config = dict(
    image_size=64,
    norm='layernorm',
    mlp_ratio=4,
    head_dim=16,
    fused_qkv=False,
    dropout=0.1,
    init='kaiming_normal',
    beta2=0.95,
    precondition_frequency=10,
    one_sided=True,
    grad_clip=1.0,
    final_lr_fraction=0.1,
    adamw_weight_decay_other_params=0.05,
)
Rows from block 6 of a small image classifier, named by matrix and row number. Rows with one number belong to one neuron. Each number is 128 + 32 x the weight over its row's rms, rounded and kept within 0 to 255. All counts start at 0.
After each neuron's rows are labels from the 100 images, of 14976, where the neuron reaches its highest value: "strongest on" is what is common among them; "peak on" is the class under the peak. Only what is clearly more common there than usual is listed. The data: simulated grey scan slices of phantoms with and without marks.
# fc1: MLP up (model.blocks.6.mlp.fc1.weight, 512x128), inputs 64-127
# fc2: MLP down (model.blocks.6.mlp.fc2.weight, 128x512, transposed), outputs 64-127

fc1.322 [ 82 110  96 177 129 164 201 122 114  99 144 170  88 135 182 100 101 137 154 188 199 167 109 110  73 115 116 151 120 112 138  95 103 188 108 138 116  73 143 116 120 172  85 116  77 141 130  86  88 143 157 117 128 136 151 140 116 159 113 109 148  76 105 132]
fc2.322 [105 115 122 116 143 169 131 121  64 133  85 106 170 177 143  96 110  42  72 214 138 128 124 102 157 154  98 141 174 160 119 116 112 160 110 134 148 152  69 125 153 113 131  88  74  86 124 172 112 131 113  71  95 138 121 114  67 161 115 132  30 134 115  81]
strongest on: dark spot; limb
peak on: mark

fc1.409 [120  63 116 154 163 160 156 155 125 121 145 168  80 182  89  91 107 139  99 123 122 184 100 131 138 160  95  61 122 117 118  71  91 177 136 123 125  79 153 101  85 150 121 104 108 146 156  91 158 115 146 143 155 183 207 127 112  61 134 145 170 144  70 104]
fc2.409 [137 137 114 117 119 151 162 177 110 106 101 105 156 195  84 136 145  88 150 122 121 141 161  61 127 166 164 106 123 105 148 165 113 178 122  46  99 112 147 123 114 125 162 148  96 114 103 129 130 112 131 185 102 133 205 102 109  94 151  86 150  98 158  91]
strongest on: limb; side: right half; crack in bone
peak on: organ

fc1.488 [ 90 104 158 201  98 133 148 118  79  91  68 173 164 131 202 111 115  87 213 195 131 121 133 141 111 101 123 170  75 111 120  86  79 162  90 106 109 142 117 113 151 132 136 137  99 124 133 112 115 141 129 142 136 126 116 130  85 128 125  95 146 102 104 111]
fc2.488 [ 89 106  92 121 194 111 144  95 128 137 125 108 186  90 154 138 118  97  99 121  98 170 137 110  93 105 124 125 163  98 139 142 126 138 124 166 150 190 176  99 128 192  88  90 115 110 125 122 145 123  57 143 141  50  93 124 107 184 113 180 104 145 112 116]
strongest on: dark spot
peak on: mark; organ

fc1.152 [130 203 145 115 131  95 127 158  64 160 178 118 178 170 195 191 137 105 115 119 155 103 141 146 154 149  89 131 107  88 100  80 106 101 126 128 169 119 123 112 155  66 144 148 148 135 189  99 121 172 105  64 180  95 159 120 148 122 109 107 102 196 141 163]
fc2.152 [193 127 140  92 197 133  75 107 122 161 185 148 118 167 107 183 131 123 144 110 109 146 138 101 146 106 100 117 172 112 141 110 151 102 143 157 137 159  88 173 117 131 138  89 184 103 152 170 157 170  87  95 129 108  93 149 135  91 139 123 128 173  75 123]
strongest on: belly
peak on: bone; soft tissue

fc1.374 [135  93 118 132  40 104  84 165  95 188  68 168 131 139 118 137 136 127 134 104  97 106 143 165 135 162 119  98 118 167  78 116 110 126  95 109 114 119 130 108 172 216  93 157 179 151 126 129 102 158 160 115  53 125 130  45 151 133 147  82 109 106  53 147]
fc2.374 [183 103 142 137 144 131 196 179 133 140 184 158 187  83 158 150  80 100 122  83  85 166 164  94 138 156  76 136 100 138 106 105 148 139 147  79 109 129 156 123 140 160 118 145  87  69 139 156 117 163  74 180 110 128 123 146  74 105 128 136 130 167 121  87]
strongest on: crack in bone; side: left half
peak on: air

fc1.356 [124 117 101 165 170 100 147 168 103 148 108  93 119  82 149 114 113 137 171  94 115 127 163  78 170 119 127 181 150 199 159  81 160  96 143 115 176  84 125 108 164 149  44 206  93 100 195 165 127  97 136 162 183 161  84 118 140 103 151 125 123 126 180 152]
fc2.356 [106 138 147 142 155 100  93 114 119  98 138  66 135  84  90 106 132  75 107 130 125 143 166 166 125 102 154 110 112 154 135 106 109  83 174 215 136 151  85 146 141 149 162  91 191  91 147 117 165 210  97 101 143 162  84 145 153  65 117  97 117 117  99 159]
strongest on: bright spot; limb
peak on: organ

fc1.418 [159 149 116  94 109  96 123 127  91 104 156 149 131 154 176 169 152 114 137  92 162 108 180 155 129 155  80  91 122 128 167  70 121 132  83 103 108  99  84 145 131  97 112  87 122 150 172 166 130 161  85 126 151  56 142 112 168  67 160 135 113 241 165 195]
fc2.418 [168 120 132  74 100  88 110 123  80 139 153  82 101 156 102 182 107 125 119  93  93 138 126 157 100 118 132 153 197 101 131 138 129 106 104 201 145 164  75  77  96 130  96 112 130 159 137 157 140 160  82 112  66 123 145 100 145  59 125 159 163 152  94 143]
strongest on: belly; several spots
peak on: soft tissue

fc1.295 [143 107  90 157 110 113 155 115  94 143 151 141 121 136 169 110 151 105 156 145 121  75 137 126 141  75 120 162 118 186 146 143 100 103 159 153 122  97  69 134 193 119 128 134  88 122 134 146 150 151 182 119 174  72 136  87 125 166 160  74  99 164 174  99]
fc2.295 [152 152 123  98  99  87 100 113 139 128 129 107 121 165 151 129  73 185 138 156 136 105 113 159 193  68  92  73 109 103 152 133  65 124 173 176 136 146 140 139 109 102 186  97  66 161 137  85 139 142  78  96 130  71 112 153 172 165  63 110 116 123 100 168]
strongest on: limb; side: right half; crack in bone
peak on: organ

fc1.195 [ 71 119 160 143 122 110 174 138 179 170 143 106 146 135 157 130  59 117 146 189 151 120 177 188 163 109 153 165 115 184 177 177 144 161 151  73 152 119  81 138 136 115  69 158 122 153 125 126 124 155 148 110  77 181 102 105 163  96 163 132 140 119  83 184]
fc2.195 [ 98 137 131 177 107 140 112 138 145 157 120 163 103  85 119 103 145  93 149 118  46 103 152 113 103 144 220 106 102  81 159 132 130 118 106 162 134 128 128 140  85 122  83 134 130 170 104 102 137  98 109 145 142 219  91 205 113  89 160 112 156  91 111 162]
strongest on: ring
peak on: organ

fc1.96 [ 30  91 113 145 105  82 164 196 105  96  66 114 164 145 136  85 155 146 144 172 104 125 155 126 155 137 126 156 177 159 116  80 131  88 135 203 140 141 120 110 146  84  72 117 147 113 129 108 107 139 137 114 148  64 137 148  87 161 138 146 116 128 191 128]
fc2.96 [123 107 164 126  78 162 203 202 112 130 144 141 107  86 177 151  81 129 148  88 125 130 104  98 191 146 162 139 110 110  93 108 152 108 145  55 119  98  95 139 159  94  75  94  83 126  78 144 143 108 178 162 123 193 148 134 155 126 166 131  81 132 145 180]
strongest on: chest; ring
peak on: soft tissue; lung or cavity

fc1.410 [ 69 136  76 173 161 143 182 162 111 128 132  86 168 162 150 140 160 127 143 146 110 141 136 142 126 125 145 153 173 170 132 104 152 140 217 106 184 134 159 167 127 125 147  67 186 105 140 185 123 155 108 100 109 122  95  82 177  54 133  88 109 181  39 144]
fc2.410 [141 114 151 129 134 124  60  55 178 130 151 114 132 107  53 156 107 128  90 116 111 135 137 152 133 169  91 109 183 163 136 134 140 154 184 196 154 123 186 159 110  85 152 148 190 108 124 139 164 154 110 121  89 145 154 145  29  81  96 111 135 108 138  95]
strongest on: limb; side: right half
peak on: organ

fc1.14 [ 79 189 152 145 126 158 137 112  97 145 126 156 155 138 158 132 147 158 159 157  71 151 110 135  84 119 142 110 105 166 144 178 147 170 127 117 182  79 115 126  73 148 112 113 120 113 185  85 137 106 189 166 133 167 121 121 147 167 117 128 157  87 161 110]
fc2.14 [129  96 162 168 105 159 174 136 154 113 171  75  87 163 144 158 145 174 123 137 143 113 148  94 152 166 130 110 119 127 133 130 151 135 195 121  91  82  77 122 163  90 141 162 127 161 137 180 162 133  95 130 137 142 120 167  92 108 120 123 148 110 198 119]
strongest on: limb; bright spot; several spots
peak on: organ

fc1.482 [127 108  94 138 127 118  92 117 117 131  80 176 130 164 182 156  78 173 139 114 179 130 195 159  97 161  39 162 128 125  29 155 128 198  78 147 122 111 138  98 134 122 119 129 176 107 108 119 134 114 158 108 102 162 136 126  87 157  95 104 127 130 112  95]
fc2.482 [104 135 229 133  97  79 197 146 120 118 130 135 120  96 121  99  93 127 138 117 181 126  95  95 126 131 119 109 164 169  54  54 113 151 124 101 109 130  64 116 120 101 137 104 124 117 170 130 142 190 164 144 135  76  96 108 128  84 115 100  99 165 124 131]
strongest on: bright spot; side: right half
peak on: lung or cavity; organ

fc1.475 [190 102 153  90  72  62  45 103 107 174 101 105 116 100 130 155 172 121 146 119 105 124 151 173 102 117 161 141 151 134 149 141 195 185 129 114 150 155 169 152 150 139  97 143 114 146 130 138 136 111  98 133 117 134 155 201 120  87 156 149 107 118 160 141]
fc2.475 [118 129 170  79  90 213 216 181 130 118 152  91 102  76 117 123 114 141  78  97 128  97 110 126 120 153 146 103 166 147 162 100 189 133 154  37 148 143  39  88 140 137 162 127 121 140 126 138 118 112 114  81 129 102 137 126 113 133 115 141 148 130 154 122]
strongest on: side: right half; bright spot
peak on: soft tissue

fc1.380 [ 77 154 119 170 153  66 132 107 111 109 156  98 136 124 119 110 101 113  79 136 107  90  86 158 143 137  90 150 167  93 148 167 123 155 146 134 104 170 126 138 205 130 154  70 105  71 151  81 117 157 168 111 176  70 153 122 176  88 111 106 124 159 173  89]
fc2.380 [128 149  63 169 115 137 108 111  81 203  77 109 166 124 116  88 125 185 135 138 120  62 110 125 105  98 130 144 132 150 128 190  89 140 149 151 138 111 213 101 131 144 106  97 119 115 137 182 123 215  95 126 112  77 139  73 148 155 106 136 149 142 109  75]
strongest on: chest
peak on: bone; soft tissue

fc1.379 [112 146 163 162 126 187 110 117 104  83  92 163  98 170 146 179  84 118  77 187 143 165 185 126 134 143  89  83  94 135 117 112  72 163  84 174 169 173 155 106 159 100 127 158 175 107 169 152 146 104 127 114 156 206 142 102 130 139 102 126 110  93 118 145]
fc2.379 [150 147 184 110 138 146 178 121 152  88  78 138 195 119 122 111 160 174  69 104 141 145 167 113 122 165 137  84 153 185  85 129 157 182 132 126  88 148 137  79  87  97 171 115 165 137 110  98  40  97  81 107 147  80 111 127  86 105 146 113 143  91 102 102]
strongest on: bright spot
peak on: organ; soft tissue

fc1.381 [106 138 107 114  98  88 142 111 111 135 101 180 113 164 141 169  82 137 140 171 158 120 129 162 103  97  82 150  82 177  59  94  72 187  50 111 174 136 109  99 138 108 129 123 121 145 180 114 126  97 144 175 151 109  97 115  89 140 132 141 149 101  29  75]
fc2.381 [143 111 173 167 125 138 149 109 116 123  99 171 160  74 135 142 111  97 137 107 126 160 109 145 158 152 156 154 194 165 105  77 108 162  52 103 116 134 125 148 171 159 104  86 132 133  99 135 111 100 130 131 159  79 136 179  75  92 123 142 171 136 108 136]
strongest on: dark spot; side: right half; limb
peak on: organ; mark

fc1.264 [ 72 135 135 165 138 164 140 163  77 126  91 113 137 162 119 137  91 120 160 168 137 153 133 123 140 121  96  92 138 141 132 107  84 140 144  70 102 111 160 106 124 110  99 132 159  82 173 148 131 174 172 156 198  66 103 120 154  70  92 153 184 137 106 133]
fc2.264 [177 121 179 117 170 141 166 155 162 161 157 112 118 177  95 107 151 144 115  95 107 178 138 126 146 141 149 158 115 102 168  71 167 165 201 194 157 127 123  96 109  95 184  98 102 116 153 178 180 118 134 135 126  98 150 115 104 117 130 148 151 123 107 123]
strongest on: bright spot; side: left half
peak on: organ

fc1.149 [122  88 126 102 117 104 161 175 167 115  77  89 140 140 141 150 106  89 135  88  79  97 180 141 139 160 136 105 133 190  99 125 113 121 136  62 147 104 141  88 128 139  56 184  80 137 153 155 155  97 169 190 147  75 122 126 151 140 123 144 193 168  73 150]
fc2.149 [138 125 172 119 158  79 131  89 173 150 158 100  84 151  81 143 142  76 124  60  98  94 151 105 171 147 135 177 158 143 153 159 123 123 139 226  63 142 150  99 138 100 127  49 170 101 162 146 129 193  95 138 152 109 116 122 140  93 150 159 115 153  80 166]
strongest on: belly; crack in bone
peak on: air

fc1.77 [174 146 129 129 104 143 177 100 144 118 161 136 180  86 140  85  76 109 109 123 135 158 118 113  92  99  93 132 143 161 140 146 140 167  61 166 160 123 177 137 151 106 124 107 102  84 141 155 142  90 202  51 110 131 133 190 119 152 144 141 100 130 128 126]
fc2.77 [187 186  73  90 172  95 110 114 134 136 112 145 138  89 136  99 131 137 122 128  85 141 181 131 105 148 137 131 177 147  75 155 134 137 123 180  89 124 152 106 124  88 128 118  93 167  97  97 186 114 116 153  94 125 105  79 116 120  73  83 136  95 152  78]
strongest on: side: right half; limb; ring
peak on: soft tissue

fc1.425 [102 137 118 113 146 120  92 178 141 157  92 140 136 120 114 108 120  67 111  71 162 123 123  85 162  94  92 138 173  81 135 140 104 128 173 123 144 128 239 139 112 107 131 151 119  78 126 113  89 178 122 141 112 167  81 145 169  90 169 106 141  90 133 112]
fc2.425 [118 154 118 192  75 102 146 126 169 117 133  83 168 112 111 134  83 107 181 130 187 167 160 114 115 131 187 132 141 128  60 100 172 124 146 130  74  91 126 159  76 143  70 113 147  88 156 106 172 101 153 129  62 180 133  60 133  76 120 131  88  97 123 155]
strongest on: crack in bone; side: right half; limb
peak on: organ

fc1.448 [122 123 105 156 166 115 167 154 113 131 102  47 140 102  94  33 135 108 160 147 164 140 117 120 158 114 135 128  92 117 137  79 182 148 112 116  87 111 164  95 127 128 160 147 155 172 185 117 151 167 104 124 152  66 126  60  79 188  96 136 103 120 135 134]
fc2.448 [128  83 127 154  71 133 148 163 103 134 135 192 144  81  35 121  60 115  86 155 146 119 118  84 132 111 103 124 120 136 145 128  88 154  92 104 180 130 101 169 140 127 125 130 119 109 138  91 152 166 168 155  96 110  59 225 170 131  81 117 177 134 149 106]
strongest on: bright spot
peak on: organ; lung or cavity

fc1.460 [ 97 119  98 137  75 135  95 148 103 102 104 168 120 153 142 189 130  78  74 162 169 155 119 113  89  84 128 114 115 125 106 126 139  95 126 111 148  83 141 108  64 131 117  70 105  97  88 132 123  60 130 163  76 198 119  96 126 108 113 121  84 119 118 122]
fc2.460 [145 163 128 193  82 112 115 180  97  99 199 133 145 140 167 144 125 100 127 114 159 116 102  84 162 137 192 104 140 146 188 104 125  99  95 165 175  85 140 109 142 152 135  89 133 134 166 110 148 142 119 123 115 171 159 119 110 125 180 132 134 181 124 167]
strongest on: bright spot
peak on: soft tissue; lung or cavity

fc1.148 [104  69  76 125 199 150 158  89  95 122  96  90 138 143 150 162  69 153 134 137 165  55 168 130 139  86 129 118 172 118 175  94  60 134 126  86 149 136  82  90 129 155 154 103 142 148 151 146 168 126 123 150 141 131 155 154 131  86 149 162 105  80 120 136]
fc2.148 [175 183 110 175 144 103 100 119 120 184 143 152 134  90 117 106  72 150 171 100 106 108 137  68 130 133 177 146 101 122 138 157  90 143 157 100 158 191 157 121 162 106 120  91 121 108 177 107 117 165 100 143 114  98 165 143 179 134 178 112 153 130  94 139]
strongest on: side: right half; crack in bone; part: limb; ring
peak on: organ

fc1.296 [138 128  78 111 130  85 144 160 109 148 187 117 158 148 131 134 135 107 132 126 144 101 150  95  59 137  99  90 167 134 127  97  97  69  60  98 131 116 216 179 140 106 145 135 120 115 148 133 164 167 103 130 100  48 178 151  93 105 160 125 210 176  96 177]
fc2.296 [121 120 124  60 153 144  75 101 107 147 145  79 127 135 121 126  89 140  91 134 111 149 125 146 149 129 192 130 104 126 230  93  84  87 152 191 170 114 126 175 155 181 126  28 103 125 106 124 138 127 110 162  85 183 175 129  91 120 149  99  73  82  31 107]
strongest on: limb; side: left half; crack in bone
peak on: organ; bone

fc1.46 [ 88  97 100 151 111 159 164 101 128 116 139  72 140 171 160  93 144 168 124 187 209 113  95 141 191 111 122 120 123 154 194  96 121 105 127  90  80 102 100  67 118 146 161 182 174 111 151 159 123 117 131 122 141 122 105  98 138 133 179 105 130 166 176 156]
fc2.46 [144  89 141 194 105 131 124 108  79  94  91 107 116 111 135 157 100 117  69 107 189 181 104  97 163  96 167  42  85 140 122  78 120 155  80 144 161  86 130  73 121 177 187 104 158 109  85  74  89 139 140 152 138 159 164 191 154 152 109  94 137 152  93 152]
strongest on: bright spot
peak on: organ; mark

fc1.121 [118 109 101  97 121 181 131 156 147 220  77 187 154 142 130 163  93 167 150 159 164 178 112  65 126 121 112 155 168 117 109  94 118 129 160 140 109 143 120 171 161  83 142 157 116 139 113 200 101 122  93 175  90 129 148 143 121 127 158 186 155 154 157 130]
fc2.121 [168 151  60 169 142 140 119 121 162 113 117 137 113 132  75 195 124  75 236 128 119 114 136 130  71 165 125 133 135 213 154  88 111 103 143 167 113  68 223 159 144 113 117 105 136 176 109 127 119 149  99 149 140 154 143 144 149 122 133 110  74 130 121 134]
strongest on: crack in bone
peak on: organ

fc1.162 [131 135 135 152 171 188  99 107  94 126 207 132 159 108 147  93 142 109 125 111 107 129 106 131 142 102  93 125 109 119 162 134 163  83 125 125 160 127  41 142 166 152 168 156 180 159 134 138 109 116 143 109 144  98 119  32 105 164 129 157 172  68 166 129]
fc2.162 [ 64 103 107 162 138  99  96 123  94 122 104 130 127 158  88 182 138 181 158 129 132 153 146 155 100 115  91 167  96 130  96 133 139 140 160 110 161 101 136 114 147 134 156  68 175 151 119  98 155  86 134 137 143  85 105 130 122 188  96 128 162 159 142 165]
strongest on: limb; side: left half; bright spot
peak on: bone; mark

fc1.83 [127  88 135 106  75 147  94  98 168 161 111 169 143 119 119 105 140 101 121 194 187 126 145 161  92 124 170  92 135 140 128  64 185 158 120 113 147 140 212 142 159 112 176 217 171 142  92 157 156 140 162 150 102  89 179  88 151 145 122 135  94 174 100 127]
fc2.83 [163 107 103 120 114  98 188 109 141 101 179 160 154 142 157 100  81 156 129 138 140 172 153  81 101 107  81 107 127 149 110  75 179 106  93  65 127 111 105 175 158 162 136 205  85  94 159 195 121 171 118 127  90 144  95 133  86 140 121 131 138 133 138 116]
strongest on: several spots
peak on: organ

fc1.93 [144  86 184 118  95 155 150 178  90 133  90 175 100 135 124 116 147 107 179  74 140 156 152 166  80  81 157 157 103 181 156 182 102 148  90  73 132 142 105  82 147 109 134 145 129 140  96 113  69  82 139 178 173 112 149 106  91 172  98 175 122 166 171 101]
fc2.93 [148 100 113  85 169 154 163  50 118 105 116 130 162  83 119 107 115 132 137 125 113 146 130 111  73 143 156 131 153 208 129 103 144 120 144 117 120 156 204  92 100 139 114 146 133 119 134 107 133 136 113 136 111 111 138  62  89 180  75  86 161 109 147 126]
strongest on: dark spot; ring
peak on: soft tissue; lung or cavity

fc1.431 [137 132 123 120 122 126 139 153  61 156  79 137 153 203 192 124 140 173 127 175 139 133 147 181 137 174  95  93  95 176  48 167 136 128  62 148 139 129 103  51 134 146 135 107 166  86 132 149 139 100 142 108 175 170 122 114  75 103 114 120  96  85  62 103]
fc2.431 [163  78 158 146 112 101 177 148 131  77 134 141 118  58 156 148  74 111 115 156 179 146 119  99 132 178 158 116 177 133 108  62 113 165 128 117 152  85  60 113 126 121  97 135 114 129 161 112 171 148 156 157 120  51 164 115 104  93 165  83 126 171 154 124]
strongest on: side: right half; belly; ring; finding: bright spot
peak on: organ; lung or cavity

fc1.228 [143 153 130 113 138 216 173 152 118 128 109 125 136 136 159 107 143 123 106 184 185 125 129 117 159 119  93 166 131 123 130  55 116 104 118 118  95  58 141 151 126 112 143 115 199 152 161 106 169 132 171 125 157 108 152 129  40 159 136 121 120 105  97 129]
fc2.228 [106 130  98 181  97 172 158 106 117 122  90 105 196 126 108 147 118 103 120 155 113 166 153 126 134  60 167 150 142 156 131 114  88 182  92 149 164 141  81 147 129 176  92 100  84 101 148 131 122 107  97 108  91 122 100 102  76 134  81 143 137 138 144  86]
strongest on: dark spot
peak on: organ

fc1.33 [151 108 112 128 178 108 105 169 118 194  90 110 167 105 112 147 113 123 103 127 119  90 114 121 116 131  99  99 126 150 140 143  72 135 126  94 127  99 160  57 151 117 150 184 142 102 130 143 117 126 133 140 100 110 110 157 219 115  85 112 182 174 109 160]
fc2.33 [150 159  89  86 144 172  74 106 141 174 121 153  71 134 101 145 177  95 143 121 122  80 142 117 125 112 181 114  99 144 118 167 169  87 158 207  98 147  76 115 146  87  96 107 155 116 174 164 102 157 117 128 146 102 162 152 161 150 180 176 115 144  59 126]
strongest on: belly; streaks; crack in bone
peak on: air

fc1.294 [123  56 123 118 134 137 107 104 116 124 172  96 173 101 116  79 116 147 126  98 202 117 173  95  94 105  91 167 133  92  52 116 147 156 114 143 130 115 153 126 156 127 131 147 147 150 146 114 161 127  95 123 115 117 157  68 133 137 126 149 101 137  82  52]
fc2.294 [134 112 124 122 153 140 161 110  70  96 122  98 140  67 151 103 100 141 159 157 131 142 114 165 114 132 150  91 110 153 101 123  82 102 143  68  97 108  97 151 170 193 172 102 135  97 105 164 138 183 136  83 131 178 158 118 137 197 138 129 107 128 125 139]
strongest on: side: right half; belly; crack in bone; finding: bright spot
peak on: soft tissue

fc1.505 [106 122  93 129 115 119  20 128 140 156 134 136 115 162 105 174 127 113 146  83 158 140 128 124 108 169 129  90 159 139 177 131 123 144  90 110 195 128 111 117 126 150 115 115  22 141 114 114  95 130 147 168 105  88 222 167 129 153 105 163 131  86  71 149]
fc2.505 [149 143 123 123 140 158 120 178 120 135 122 116 129 155 127 107  99 136  98  99  67 130 129  92 131  83 176 109 204 121 147  73 117  87 157 192 155  98 133  89  94 112 120  96 115  89  57 140 118 123 138 152 106 173 125 138 136 118 145  90 134 165  80  88]
strongest on: side: right half; chest; several spots
peak on: soft tissue

fc1.400 [163 143 142 143 199  94  99 165 170 120 123 115 126 188 127 163 140 120 131 137  74 109 139 138  93 126  94 209 135 129 177  64 163 160  85 160  91 151 142 138 144 172  82  82  91 107 115 153  84 104 149 170 151  92 136 140 173 135 152 118 106  98 103 166]
fc2.400 [136 114 125 146 140 112  87 156 116 140 157 137 171  86 107 142 134  97  74 102  38 136 149 147 145 131  92 130 154 156 113  86 195 128  76 189 142 176 108 156  94  78 171 163 181 137  92 117  97 177  86  82  79 100 153  98 107 160  72 149 104 183 113 120]
strongest on: ring; side: right half; head
peak on: organ

fc1.59 [156 119 155 142 146  92 148  99 142 143 142 128 109 150 101  83 144 133 143 176 114 152 165  98 114 148 140  91 132 141  61 117 178 137 138 123 153 102 106 103 138 175 106 136 159 148  78 107 139 133  74  61 142 148 105 111 124 152 123 131 124 146 145  82]
fc2.59 [104 144  92 129 156 126 115 177  30  71  94 116 121  98  94 100 111 138 142 155 206 127 123 178 141 158 104  77 115 138 112 111 104 172 116 173 122  91 158  81 153 137 134  41 153 116  93 184 129 214 112 150 146 143 148 135 188 117 116 120  88 123 165  89]
strongest on: several spots
peak on: organ; lung or cavity

fc1.242 [108 124 134 126 146 130 107 138  98 126 177  64 133 162 114 181  93  91 117 147 168  99 124 113  62 114 102  95 140 126 123 126 123 137 131 118 116  47 152 142 152  92 107 150 179 130 167 121 161 177  92 162  95  68 166 167 115  87 148 111 125 215  55 208]
fc2.242 [143 112 148  84 149 166 123  85 119  81 202 153  79 167 122 128  98 143 122  84  67 147  98  93 133 124 184  65 143 128 138 130 136  82 195 189 136 162 129 101 130 117 133  48 150  77 141 135 117 122  76 101 103 176 137 102 133 123 150  84 133  88  65 167]
strongest on: chest; crack in bone
peak on: soft tissue

fc1.324 [119  80 101  98 101 156 132  86  71 152 165 106 205 150 138 120 122 146 191 162 158 148 103  97 116 121  88 164 184 137  98 139 154 121 169 163  91 146 138 159 129 129 152 143 138  91  58 137 186 135 136 133 169  99  65  99 165 160 161  87 115 169 121 113]
fc2.324 [145 160 129 177  68  90 133 118 242 134  95 147 115 167 134 153 133 161 206 149  79 115 139 119 132 136 124 108  79 133 148 140  79 104 153 136 132 116 139 141  92 129 101 139 119 118 156 100 135 177  78 143 117 141 168 161 127 158 133  66 122  88 138 153]
strongest on: side: right half; belly; several spots
peak on: organ

fc1.485 [125 138 154 125  91 178  52 148 144 114  89 133 145 152 103 111 163  85 172  81 135 110 175  91 136 194 174 108 102 123 127 179 130 151  75 144 149  84 116 141 122  64 150 165  48 131 114 127 134 128 146 119 151 115 183 103  61  84  79 136 151  91  79 130]
fc2.485 [144  87 158  79 106 114 114 110 123 138 152 150 115  73 117  87 136 106 110  96 179 139 166 120 122  94 142 181  84 117 107 128 118 140 151 139 167 126 138  93 105 142 152 167 100 208 129 129 156 186  39 132  83 146 127 115 111 104 108 118 166 135 132 134]
strongest on: limb; side: left half; low contrast
peak on: organ